config.toml
arch = "gmlp"
model = "segmentation model"
dataset = "rendered scenes of toy objects such as cars, trees, mugs and chairs"
image_size = 48
crop_scale_min = 1
horizontal_flip = false
translate = 0.12
patch_size = [8, 8]
width = 128
beta2 = 0.98
eps = 1e-08
lr_schedule = "cosine"
final_lr_fraction = 0.05
Rows from block 2 of a small segmentation model, named by matrix and row number. Rows with one number belong to one neuron. Each number is 500 + 50 x the weight over its row's rms, rounded and kept within 0 to 999. All counts start at 0. Numbers have three digits each.
After each neuron's rows are labels from the 100 images, of 14848, where the neuron reaches its largest size: "top examples" is what is common among them; "colour at peak" is the nearest of a few named colours to the mean colour under the peak. Only what is clearly more common there than usual is listed. The data: rendered scenes of toy objects such as cars, trees, mugs and chairs. In brackets: how many of the 100.
# u: gMLP up (value half) (model.blocks.2.mixer.u.weight, 384x128), inputs 0-127
# v: gMLP up (gate half) (model.blocks.2.mixer.v.weight, 384x128), inputs 0-127
# out: gMLP down (model.blocks.2.mixer.out.weight, 128x384, transposed), outputs 0-127

u.25:478508447527527568539516487570597421544450474512478521630543467438521418463484563532451496590513543500407425518492535584515528415493502552506597570439462591478493458434517510544485534524475506495555555522536558514403475438501511444434539529414473519536397464444434528528597469543537532516518535404535478402486572474537545430543471515501432438482479535454504418468532387501471507541465
v.25:490572451528436514454554419516493496500527474459505523483530433500501554482489458436540457365465472480501561412525544520607441500562506447429466514528561478470580475534536394453425515611521611479504483521517469454477424644599485551480521489519404467465548467457575470452487542512524540586509402484556455577544454486513490526522538455435467498435495517555488563556439478573476458507575
out.25:540427635566512476614482465464530454477440497579501478512504461478480541527534469477560471515594513443563540477483440477394534566443452594501484515473462506625558502517523484444563514460463415521481468493443511538528523594389480497513478503416505529505471498453511436471410611588525456454505455525477512533551452430488483540498478560502519455471388474522651538474429515505572524535505
top examples: count: three (60)
colour at peak: black (78)

u.193:519458497537474519494409507539457531497442516499411488558535444495511598530546566401519445543541418409450478513562571482451563478507436565418513482453479495589526493489534544495501444473453520595454525460403454532508507448503569528506503520529500494572520534486533512462329495491482478572458486467570488534537476485530637452530441532428482397493490513573454521587590420461514481496396
v.193:483466489423430519500454600556388543444482527506488479496496518482569581495421510511551526452491516481482490505563514435556521453504473592405489473527468582501460499475569561596423388596446512565479586486410477562488529462551503515544529503569490438493464489541552445427386500533505539549483462493540497482479509456576597458530412481518471432461614501416404483487495485463437458506431
out.193:503479430480468473400541519556559505517535439539505463469481512503511466552419555517412437510575490593491518506574510501573429463508461482402541503473385548495523546436554510461476431576471531529561480556453522516529534557471553493548546507496407568462486465462412546492586459482498601524627476487529600545440514502422461505404348428527519495508548489450539525504476474570424514469481
top examples: black object (58); its colour: black (45)
colour at peak: black (86)

u.283:493502429478521489486535453509542428568498461538626412601449479453569446525528497516610566436395538486448416475695546536437403459474627457496491552446546532482455504471471479418581463500498474510488547400438492479460471435569527493508445503490551513514464447490489527510553570516548524529503544511489509479571531511523514502571504543470518535469551476572475505466492456565487560419537
v.283:399576478538445530501483524481477527563593549439478551416559501500433546474552528533425450546606537495524630421456418528548509541473446476494480512475508561493438563535437527534485554483480487444519439537564528475527425456504435516526522504530422479423437462462498527525524548496436436547560502517443451502339593441523523539505506497426530536596472502536461553537548524554444387470449
out.283:493456545565504458523530537480535511452474562563452463515489504541494524496510554547470428531580523462491444514619519442616462464479351474434496498569454504535456502536462537492549574569521450568517481451556505535474436517327540480446468493463518489521468413505428501390516511386517551516440484474582524511560573577511426537398517466493450518471563493455489585463470568452496474513543
top examples: black object (42); hammer (31); its colour: black (29)
colour at peak: black (83)

u.96:484632509521462457573580540490520515580509439557555575523555521385522502462535551529516557467450561464486420438509453376575422528475521458438494518468432496514487580572545495376475480551490618411461551459538516559459451432456518501497549527458487415456532502445529516403572482533478556493483480537547556497528458461534583477484522424474452446489537483514508459482571524536517546517606
v.96:527468490511585490478491497557539443426559557474510477453493448549502499534528616475531509491501522530500571526483490466452488504552538524473449513465415511551549450475557528448587378442475416530510475503441508610552501505452526428446564518516488479507523523450564514476498502591613452455551433570483448397531391483512444558475520487551481467401459548547422438375397448496563476592497
out.96:479513492554381502426458487467438546508501432508480467424545660465609472518447495524580476524546442575504536452543543435501455482501413484538517527487510457377512493519472453542424531447528452561579572528486538487373434509533510516465512437450465545549506519609478494563520541509517480493442507540478475547523581470472535529528484422576453579450425555462521472587445587479509544442517
top examples: count: three (62); umbrella (26)
colour at peak: black (51)

u.19:500529463611513563582417445496519425519489428518591583541490555422519464434501618545477507457474577499431456480471484538541467446458587461471411508455522502478436482545515439474482462604473543506432527460539552524392531426481444462541530440533483501471620444479542489423563571531580549535399451518549429517551529452489512470461514492493480433476593401475511527533528532552538487520510
v.19:608465534461559465513571556607487529526499491542432425515539527505386561499453413476560541507544511513498596571571497513432589527576557403530524427498484471454608509455439518409486468507459467494537511514510561442507502552497478519497535501448525485592519510455523423513487580494488433454511497551479494475542466542552442532474411546562519545426382519454428422445453482441443600466504
out.19:483610458580506483502480478621534447495477578447476401403603480622541454403552495468531515464482615494490508441469590446502500499488530499474444521459502397493473526617544452527502564532556562523491539510525468564503549490484490425490460485549404341496557480486532483477515505412513513466463534529516471494521485540395525555453506481414501444542549488519488518445510564450527537557487
top examples: light from behind the scene (89); barrel (28)
colour at peak: black (77)

u.383:536469596499410465400527510538471491559492525460435461517525480578521565563517488429539558460560458550587589415598419508543562474557488514377446468487487544497432454482605459425541489542452496523468534495490462501480559587539465506507460497526534483537444434485519516461494529509450521579449497416573601543455477504511509444446447434550469471376520504495451562465492507434564521600563
v.383:523480525447489572531507507416462479564488527509512539434516471467486502446497525486469469505575543430509500496449497507574553443553570497419513633439494548487406506512364560459522569455500427465489576603551535359505474467441477441563472462445429487451578479493518573537497511553465527578531533558438497478428555480509495483527484526490499428548501514522612476548504557639520455501403
out.383:381419535558554455522431599485515402508494506479613506532440524473511537441523465514465467530454561503526525536518542536493448527444437507594482502540575448488530504496504509558475595439489555555523419505527512469453392530503529429536535488476552536444472473539498493525571462491493526534552479640387445496474575466408548536497459474454544477575499499423594414557529433493455529386478
top examples: light from behind the camera (68)
colour at peak: black (43)

u.39:467506579433413488518455506394447586495464482573417460489439648471545475442410538504517493539525505470534510466510498462557542592540440573529437448538552446518384491477544466468430612562523544444453502478566544609507464504478582518504455464444610473458471484546427560534465560436513507572434436549523537526528546513499525532498465507491521488510514451512544564491482609492422528500526
v.39:460582463415552452493552476570446530482502505514487532532562492441563522499457529559566487531482504506414405467532438380481516422528500566475568527524478559469471510530545413453447513560548606451502523447474542625521458532494515507517495645469527413534546532435542468433516404553616532546572440477519521402560435483553440520480461472485442529492503507529482461473473478559535604468510
out.39:450607471582539502427473493430497537559527490538482476522511469525543624456566418429498403436415480529483432438517553459497488557476545518477472549547530479475546513550475464514576487521544439407519584508409424450479537462567492505460461469496483503456550529538536420526427518515484581535534566366582468430506451567509432535553511439470476514598535479438514478607491501592527483451525
top examples: count: three (64)
colour at peak: black (48)

u.381:483554478573607509502529469531502481600475469526487529571492528420463449450505482532490420507522479529478477498510489549624508564492397494553552437497463483583486584497443465434503545506526648437466528501517529509485426475466513588505466586543507403528485409440488553471564510547481485516520516437572444534611443467542561512547587389424448490452501529497438458483508433531485518600441
v.381:483481468480487502446536516563399526490515474499458507468513487528511516533470421494446591469518491519492535494548548473564544473584501515391588589491462557510514501483477510473491527540544594474508553583494506435485466562604447482522523514485523495624454522423528529416577419470470559594573506461434416447393410457479539441562491434589462553439544495644534476440553534483448536493486
out.381:494533516546446434550416558570533521492550427407463453509579495448504512531575477574514494535501577450490544400498509613477590510472471430492558482562475525500470528583416511468574452489504472545575556415534479538472576526480532533609460368531482470534482463432538463514526562454528439520553449462548543500584439502397506521462456456429445429569531488500489468508460470420525549471417
top examples: tree (36)
colour at peak: black (63)

u.188:498433467498503591581622506540520534553473500482456491504564522493518483453520503512448406562627540431511521519515522482550402549464531547494548530448568543461393425498517498464427496463372363489575435528426574493499527459542607534545476389463494454499530505478441579597451518498456508443468567500418469507508497468523505569486485563471525507519451544466573549560533476484480437491512
v.188:542535463535387492562546498479459473540489474579546511495468439478510440526564582498573544544446511569481471512509520476475442490521488553428493443444589570533563502418595484478550511451555597529408503432432438487573511410587446452481440478497494500439441478466529511375516496450567442585507473557538442534459370548543581491442535488523477535494587428563469477484508498491536496433442
out.188:487540429509386468537424487436551540522518542499474590519521553482436536522587491509514460520437469504474548491522478454486541578514481416510509437637493564449400519574521571437474540535560547488422394484591489545521445440554517451505487464579472462492394539596461442438511512518509417600481571447430461491478539483566521506419556536430517413503499564473530482522560542464510474544518
top examples: count: one (77)
colour at peak: black (60)

u.244:485488513578517462464631476477560525604534562476421418593496467487385466502484416489506560464569527453437469507619479491507538588405535493536576524511475570544461474478415434522494573510537549443447474571543514557524418539533493468479534575479476417459495501532550498528403495551432442480439427432547541481516448493508513619526513483455492509554430510543549491560544509530472558443528
v.244:484487422498519495512597577552538510614514530472489460538551417455454424477530396519463545480541527450447472550673579500509495518487541429472446560514466473409508450479458454532563515476537529519507455474466507529359507613417460590474533472458594535476575429546581472494482504560410447482513536482496485492482481471505486518542406511537539456492550524483531518515529623499569536467493
out.244:410409450502489526593545533520498436558503596561519586626622476454411565482550473486528508492492580404556487574459476556473410561518523515498610502475505518522430514546504495505519468549436490535347512472471537447475537528554484428508480418522529571480509535485498480505435515470470481419472503503463454413544557512507495525479492498513492469528429496397558428530477560414577459456516
top examples: table (26)
colour at peak: black (88)

u.340:539439509526513483514471559485570584506487493551470511458503430562495457440489492466507396505555475493572489511382544529488653564478598558478492533530549465496475511395402458451514651496511512417496489531555543503548516559511502448513477384467582601485575456414530574520541461502555522411474547508459531541556464509488415535525481456573509576517468555511491495461465541424509508477544
v.340:553517561391491557474475531540467499544453539459483469456504539560573520546527511555519453480467442492590503521487379510440607546616547461498560452525431512475426464354482477461492513590536527474457583483563443520513462492492590505485462470549545549554532468442551525464469407433535575529502481464483569497493491554476524474495449459603448521538395478529469435409436412463543558526514
out.340:491530473593605502484524456563414412535505495481518426501547439545378481536588463536557532401529491444488504485438524474509562549562464509534461467571619499511457581460506606550524446416524507467520427465464494558609539531495448518494477545355543520526506521451479491484489502515505611502606473461522388501478444480469528495558464474459468516421454540496512474456456505489541567451564
top examples: light from behind the camera (62)
colour at peak: white (33)

u.98:490541543394553415446470533446452378538521490516506509477501576537464470510460482575472498550489520547494545466423516561560473476519504525463361429460430525495497520429524571547453398494481527464484589488465515549475554485619453501545509575507567521537537430479523545530556549463581635598544419542481478472481538490441450516423467428553494496413442480514455499499409504517434500480563
v.98:523531458495515600451444610482442556470576482461496485504563522453416518505428404541438519462439525531504519539536514511472562426563535434541531522559488345425541503551511484499513476546485519474508451565567469553383417599440521535454524488509510438517525564524555498491530520543436564393470528502504524482430594536516478436550453495475466479417493522574464447494545446560438594492586
out.98:518478447548615612492515460450486442513451680535398561478504567539588481468488558496498572565509431522546454504517490559570372577537488483417459518491531517528396479492561607459501483484431477463530455499501509467433461432411611569430535455521530546464468431495514508502462545476578468530464464600473499507513500472490421480493497449498521488526514524494489500484494442476541425469559
top examples: light from behind the scene (78)
colour at peak: black (54)

u.306:623416497478431496474596533504530482537558515509471409488485500508544584538463471517560520490545525502570514592590476565499520542480501517486470511526583495491485453363535532552526464589517475477467457513469490542561381566481601538426491522479414419439438484541470433503503492442481525387525470443507542462527485393473504519505430435500505530500601528477550578551449528429520401501568
v.306:401548527414545568546528537513559415556513548528390549447574483465517533453552527575559509504575530445437521571437519535564466441487557496501549548449527502567585511529436516523518584501437526437484485472594532532488453428505417399519511465507397455535459447466493538550465549522533486470501538410490509576536484462605536507466500497629448564529414491403522487557545512455469490514455
out.306:453480461422576566521440465544574540452423539487517480532526477500482495479475544562386519457480537490433498532492557496536503452517583570472427498554468506536560508419479460490538500512506576531472499460536474476510538475490521486470375436510468440522559523484544458585517487607525563538399489411493591562497421551485503572558599532526532465415384517391530500378516439482505560475579
top examples: barrel (59); largest object: barrel (47)
colour at peak: black (56)

u.271:496593592520540426542434515443511528465472490560465550507515575403499468504551479598511427485400455495454424519540487421461545439446486531435442542451460386476523533599575497454543487470565516454516579430594503488504406440518506481587489506483547479545548506396530490413487517602577514496567494520597518512526534514527543501553452480508425544453482402481516502500514467581560540550504
v.271:502565526490519492543462441434469552494489503555473455537423595495468516590511459568445515533528320467489469381668447463576540480517410518473502480475514519541487575523551532431523515500501573493511562467557478431524441435564544561461449474485519459504427445426501479447445544470487561547502489461568557544522492580557568389537522423471489460522503455474559543516508456563469527533511
out.271:571468411423569424514499569503487451531551529600537513543518395528456491498606501413485443495497460509449459565437545531484446577481625456370432559537489535525528459446483580522503463510503573590455505543487492445431511502521513512592523530504507482539560508521376583505510457546494553456485477532550410425538463495433491506508486522444517427532488451560519517470503456444601449427530
top examples: black object (50); its colour: black (35); car (26)
colour at peak: black (40)

u.70:476431437517493531427427476551380547529551468460559504439483532502485498506527544449455531439610543460492528523497594568526487394575590453386484521466602437529554476538494496504546477578511493562500544588401493510472458529447423461482592522482415509593492483535493512476500475506467521488448567429424435487486434527481431364504509428516505547535542522578512526508579506505448498554469
v.70:441520437489495514614557521400485480495430465535425572526537442473452512451579415489508435509563496428498489547442484520476480418434473560422465578564477520536561502591533514523498545413497443463491461476535535485565493405540563502546463453458490553402573459476478599546478475548498504466495529542609462556536510503466530576505479490478501507497469439446628585640545480530514455437504
out.70:499493589464416521569458625484400509494494442514503569455484553446500493567496474560456546610457483470523457508600491524561594444498442512480509444577397514591432528461535520476499466486440494541508482516453552508488463476561492497496570423498621538465491442438528471483470416524549499506525517494515551478520469505356456599394418472511505487427517490496492538481577480612546458452514
top examples: bottle (44); largest object: bottle (35)
colour at peak: white (40)

u.6:460528429560509543523516471565442533539445469559470585556505544387547529410578508555478547568502515516462379528498483494533455509513432598514583498412481494566596524509565589494517495471544601472490548508456442515484391487489490557452526431428435449446457409479473530467586551511470570515468522414602462510497524506471584473518551482455425478514463505470482408519526536546451519519416
v.6:587526530515433467473483487495483490484507505552478467511546580488550572550560462467501418456485430454536487429521516495490574572530468464546579557504542548534471478573537475512486404397503545498496599486600406411477496542533481549494512509574429464447530561510503482457364411570399418509504451570531491449539540447543591446543516512451452396549492509463482442514477441466468610525461
out.6:474466483481526432417584524526422490561483514480511538530534436490430479437553419566539551533496585490518594549455574454573530489527517457562431534522597589483486563482486542553450512490478528424524433512485503454499482546486529436444549565423556437550538459441547527500390455499533540475520472480346359520502465417494574417458509488527572550469477545487585544486506518476496574457524
top examples: tree (44); largest object: tree (37); black object (35)
colour at peak: black (61)

u.16:533554454563545479499431438545460542502634434538433517479514548417518489462550521580453447528495599475440457469526501550526533529474521473408420461486479465486561506561520501425514455428436515522607564524505422466519464468475537503585467375498488452582565474402477606503534597577511523502488519571537461506532499549550460525485480408557415456436535543528496486467515474482475426597470
v.16:571499600519450433479524459439540530560499608523407481532474576495443506574511471484516467478459448482552467582527511435553562530438436511433532382518552407514439560511560470420433532566514523471486551535529501492565463526427556492482517519512474450537393522516524465480443458480542473505423601537593609463457480451512479459494544502405512594448519555465526464530598456537493449548573
out.16:468477564441493602464425489513501442582429562526609578584506572475499538416479480541473415516472442462526481557545476533519445443498469516532564433516501509477443451565446492489541562515470591481398520463504509368536445487433498606417524555545483471476536483490548509459407468495535495550489524511416487523450537436566442413488565541589551518494477535460526488521491505548412406528582
top examples: table (25)
colour at peak: black (60)

u.23:541499470432526490631484500488467528494478488520445611480478534442500478348508468517519418582465594457513467573310506563446553448478475462485487488460540501544615479519458545475445583496500493432460526461580598527584590466514536535526483475467522548489490479541477484482513536529517548518557505514584468578480509536438473511465470440505489487581510453499585451552568568477484487460419
v.23:520471563468446500484542464513538525569450638484419455561466462526460432585448478483485499470504389493589457487560442400573556566421452541481528440572500509491491509452515515485479557486565507457437516505553521507558403616514523535461476440511491487513414459506484551489504416419473473564514441398615602556506478530548580458563583467445482483503471530470478507505538489547581546529543
out.23:553455488510444492416395549524550457519482423456525511487488564537429505510522426548488571498540525548560458559520502477411541530468545470440518527542495515461403543452479431519521541558434486516460449451430430530535425573494473451550491508427402578508492520449491555519567535430489449645432526575492462441539541495601459545534488517435513553501413482501478563443540542560431599576563
top examples: candle (30)
colour at peak: white (47)

u.197:505539568483561488534516432517556516602459450521454502493549479440572443467475517481523516542535516402560489475505447425559568507441511516483465588444520505520434507462481446449479612497549592418480423624531604459466447559548439430567520441355585441496531427450480518516544500584541470471488534465554488492638465467604488466487484520542455577480511478489537500529522510504488531494468
v.197:515502509526533494430455417500589560414475495408493493391508492591538585577578494556515423412467438494552549521563447490507536517441457532465485489416471422514520490546579479480546438538464542529516434458543418569405577537565466474502466535501517551531539509503535435512532445498532483429431461584477548566562456447517455440485527451541580473504491571571524558454460573424554415556523
out.197:418506582536354447475486447495479563410586443518504528504494499578592511484543438507522503494487543527433476529497598451434453468436494497488527521480546477473462411482489506518399496381563492550490554534637609498499506557517411498473475532458443603530554494469541545541487525520548557526500526406517424536454488506474371522483479452496611491499508555555566545551488458507495504473469
top examples: white object (47); its colour: white (29)
colour at peak: black (43)

u.314:446563460532521452500514528503383529480482453526545539514547522442480550421529519468509506512585532518409542495534583507524503464539352508487539533487521510589409555630529432487458435483465482508533476455569542470565520575492510543501524573487386406513537572615402424469493477565376438526548463467500474513544543481492571556504505449456417446487491547543495494533572534453523473543500
v.314:520500530520564531469570436467517500501525527506501471550487627469505488498452541557526530483502524458445475467504464518476573411519583536601479518539459598520544483475449429472475494593477501514559449500505497567506505456417516423400569519495358417480493537555556429533459433428568499460483487374614514382514505561544531476529520500546474439555481399457478480478484440558501582570508
out.314:444485448565565435532526518519424456394451487437457464536396481577440454511543467463492459496530534528496496439495568557461525547469500446527466392509507400516578556413485510392478588468519495433503604531474512463554452526480637481511434547545565478474487556489556541600503572542586504564590479517490414494564570489491427465514525533430478519527551463531444574492485465502532541451506
top examples: light from behind the scene (84)
colour at peak: black (59)

u.44:536470571543448440498528416512519372537483434514564499550497563558515518486458540537579589492487483538525469460412512547561528461393636416521410468463495531536460490490491405528477516597499543501442512488524547609464499478372463416439491517552509525489501513548524513535514500475528548473468449406543603439535547454451429526520559500544468488486518456434479495478466492391556558496579
v.44:539544453476539423435417447524469431515585442489486497510575497494483502495424527502499480510510528474389448491510503579497541436557544534555401541482450467462552461519523471605516482515506472505493522542541487576469534445483433449445510537485533454570496610470620553535596515466577558430539455533522527448573520427468404541418458495571417398495507468501417523447422530466473518614532
out.44:440469449465427450558486571481474585461586412496471535541465483510556502495516588504431495507629523493438597453463528542449483545470450461494544462393470548509486591491439536542455479550530468546496531444501566518425579542528571460559594608585550508464454449414446376548517500582477475483447453493534528557471476527544498522499473517519441481438433459485613487497464501420530466497478
top examples: light from behind the scene (72); umbrella (31)
colour at peak: black (52)

u.374:448485504473540589594593593414462501364489549466550431517485501502487595578485419543486488541515389490449517451563559557545563467525536539458573522535456536554457529487447543415429477541500496512593525484498421482474525486464554551439468557576537481563437483449528502420451539534505579467521560475522522431514520514518519422563440471494528421474526495536425474450480391482422559455513
v.374:466555479493487483528598552463527477550485512466398546482573520422459381452488480547505505516582545475470437547493459502565487462461573574473543597467520543453434505466457463463527470602445506433572513501540533535568455405510468529467551482512510379548453509387515630530500510519524542474493547475491523488503439467523441528531557531464461571464489536529509571563625419599540478531587
out.374:444503408470541481493574492458454410491437528502481457556563540501433480492567395516594452427465606379487475474489504545516492525501527510477555453504546508487431409553476514460592510530528490480518471425515447533559529505563502448414529517495494566458506504496562461513522550459445494428553443478569372423524536584479544432436549562563500523525508551562422587518601515434580469548506
top examples: striped object (32); blotchy object (31)
colour at peak: black (92)

u.211:515533557449532456436548538493440536523533512504462556525617582427448449442444479545526460508550510453511530453466569514562608560445425574602576572495551412538474495522527452484422566499501569407504518466521508593532453551481554566442551474472437444518540519508442534520485476390470468424484544520496473515541484515508521545453496523406453542444440520431459474532587544515438622495570
v.211:440569548453507455456410435484485504526438544500557501403474543477554543492572548568524530450442463521398417512509471429588411489516416467488346427524471410457483584538594517459474427583493565487528574487575516552439425520505483538549491515533496497578595499529518459446498498507580555544499490534551538560490518447524468527493524485496417537481488500570486521504410479584423486533538
out.211:476547607484505549483527490342546512390501477561552486499506585504507514486557457379486488444576452558543513471523493573467512562476564458525503473598474491558498526471498548458501521463526404533406541524524410398472567430506521438436570545522551378481474454539535478486454558559457545557470548484544424493483592516530510482493548413439516455518489496536555502505497562469526452480389
top examples: count: three (61)
colour at peak: black (53)

u.155:521526480541481483450476499481436439474614489482469462489506472516538473469367539505428540461487537513489583418545471603585504524549509558434538479567463549482540386498432412564581485423519432446465481485563523527513508466463441485493496542498510483565486570540620569559574488585489531522568439434441501487472455438550459572467467433569443502584521512571474455397428549514485531543508
v.155:544562479521462501453503505470476529517561490494482456500619594462455528540436477578467494595519489542497459475663480481446545526499577511541518435518431514467560486512540467492529397516484519428479574482518529637432448457477518515494561601528552387565472539548499578470490490448465533521537465490514510398530555452507551479493462470581451474521468544464381454525510525516409591584553
out.155:469448445488502525492539542502424487485528509522543556509541530487520554481497534463459420578546479433447435438529500568541487471411526497523511556501524529445395515481488593469423435457489552511570642540502563470498502516404542500579509526526478575511499479452558484487541541495604584488535502520549584510555461545479426492401507464518509440522476573378513547494438440501349446400440
top examples: light from behind the scene (93); count: three (71)
colour at peak: black (81)

u.32:504420484551428531517586559504580550402535467522466524506477526535493489432514538438535490559500570535549581541401560481519399530485508519434484455538518589445458545592455571593486543418436441510497477498565544475538546565485470559553535490504496632389580551428452512522473588506429416472451439542483477492453550519436443465527511466509514474490500496436548501482480542454524431391515
v.32:493519498490502454471520446515450489444435596558529502543492563476579504501496484563518472497493438555484411461545512416510441529506476550517549417498513624505526496525552419475491505509579491449484594406552533488527436429467587627450446510444445467550462502492578488465419418426589592567556458420591552475578514489520492537526552444541408567557483526495433448485430494512487548511525
out.32:439507508494531484561553542486426570593542560436500484567553495469558529538499460570465518465532405576468531457523451511531520572587556542550475553495502433581550477502537461473519533465461599496500552481506492507433494514438415498428468517476459379498430477560497526511469436451438501567517538436510343420473430456537609490537440534449465607499559517491482508459451487560416472508586
top examples: count: three (62)
colour at peak: white (43)

u.339:474470489485499411580491558612436473509476412495469503475526496509458643474526507388440485473557549473539467539495605480408572484475525466458487504520584505471512401506463473495570487572480545583404537563391456607500480509565420517458494539556544456473462481565563471521436523533553523453414432416444518491512497523454484524458515495584499486555562499468427467491545562462559430538479
v.339:504583528431456509524497488425383423593459455521500557425526549453531570466516500494477495596570527480445443399468538491517463470498542495498403560534453486441420502554475565471468503462456512494549475613426506500451506470559445529557496480542557542355505425562495564586466558542526554515543484596479403544389567437549502518583491508535484419540476532454501497483503525468512458536494
out.339:500414541489567550476431530502540451449527480480501546531533506447471479482471550491436493506590547451456544528495486521568509441481453521447438574433543507408560584563560490466491496400443493548517593451480433481502457494565494476438506466468533571466486455598445454424458571566500600531573573523476509535497469508471486496627409485482470498417478568452484525545510431592409592592438
top examples: bottle (34)
colour at peak: white (55)

u.231:514552515502516408505495562494488488418443517467458561442610553484498499498529395505414561576548501507527477491496484426508521462477457472483470544562396511466526548550481535402489532593487617508537492531482464597453495501481370501562599478528622465426551469501483440534438530526573491566514371495555460476447507486527525561492535417497490460512451558476454450574559491517459500409455
v.231:515532545580529451415480409455505538500426612453562529415574482475573546511540478549546472524573509466446482530511448480503474587528436519529464501527410524560504531559459528448492401559463540501468513482572446549504498536509383563559532509592504511496505479450486400442406520499547459602509431567536465510483480448530639471564520423513499481530484505402447416532506431509474486512423
out.231:535451544474534528486477486519496510478500522622437559533409464577490431446495535377412497470504536514509556570568564497509521598538518430443484461478466574485477500459536572495469481509460471574501453496591607556506508488553443465595541523373470552497475546407403504498614524481507549450532508427517517486519429459401564530463490538490437440380482557504564453495477475489494441505523
top examples: hammer (30)
colour at peak: white (43)

u.222:476503537469507470522447489510485533520488456504457375600429535523470499539506536528458440536489427506428508478745469473488492425542421575509452546477449468482481607535579563526506473458512487602516536461533455400527463502552536472499465457491514519497459488424428474482460508513453489588526566510529554547448548503426544477487487482495473389456490437472565583517471468542448598519482
v.222:495538497539524550513526569441431534492479479568502528367513484399552412446558534431481443538574570465568475449501602566512521492498514531420460591539601434457451454479493438492480546486476504433525485543475530409456475449558429559543462433494551549513528415464491567507446527481501539535508536507443394557467499456504522506605464482544481567468555571423567554522543529619516436506488
out.222:529514508600552488598465524491419466489425567470481499519546443487490503450547481498505610460465501534527444519442486486574554554446553484543505423523568512497541542465396557433434576451550482497415535528480501497452419491552434541515453487429464502533508498541529525523493496495466507494436501595511427506540410448551541498547620396517492524505614481546536426411586463455625452428534
top examples: trophy (42); black object (36); largest object: trophy (34)
colour at peak: black (87)

u.136:489527543451520486531486519600494566391546439471558572419471534493574554405503518449511492573455515516538563530334548510559438574470497442546431460508506485556479518500494548561455519515427592499475410525551462547499479519449418556499562494476489546457572520519413551475556558386537523443455530547473468517567523549517473490502572455485514476506424530449453532461467557428426431413539
v.136:533503521478537447480509399459396464585474564516444462514492574479507507615585524548510490477504477459471385460626482407445539470458528549467547477447557528533490520603540439430524508571518493476436571470563511440504473456528527459447431605551513476555465539454543468452472468492503561586562452377542565551448458475508564428494526433510448558524562510575513454496556469533540523529524
out.136:525504494525445446533436520379486534563468519464523547542460550492484424562450454492412445544626523508525522461525471464463525528499539510463577538548496503492503552567423477539498511546541542546469522552583465484370458608534408528450453493547441532426476480482470519514535507447394477485477499439556451494423577463533564604461393563476462593514441502517421550479591475462484543479580
top examples: count: three (61); black object (38); hammer (26)
colour at peak: white (33)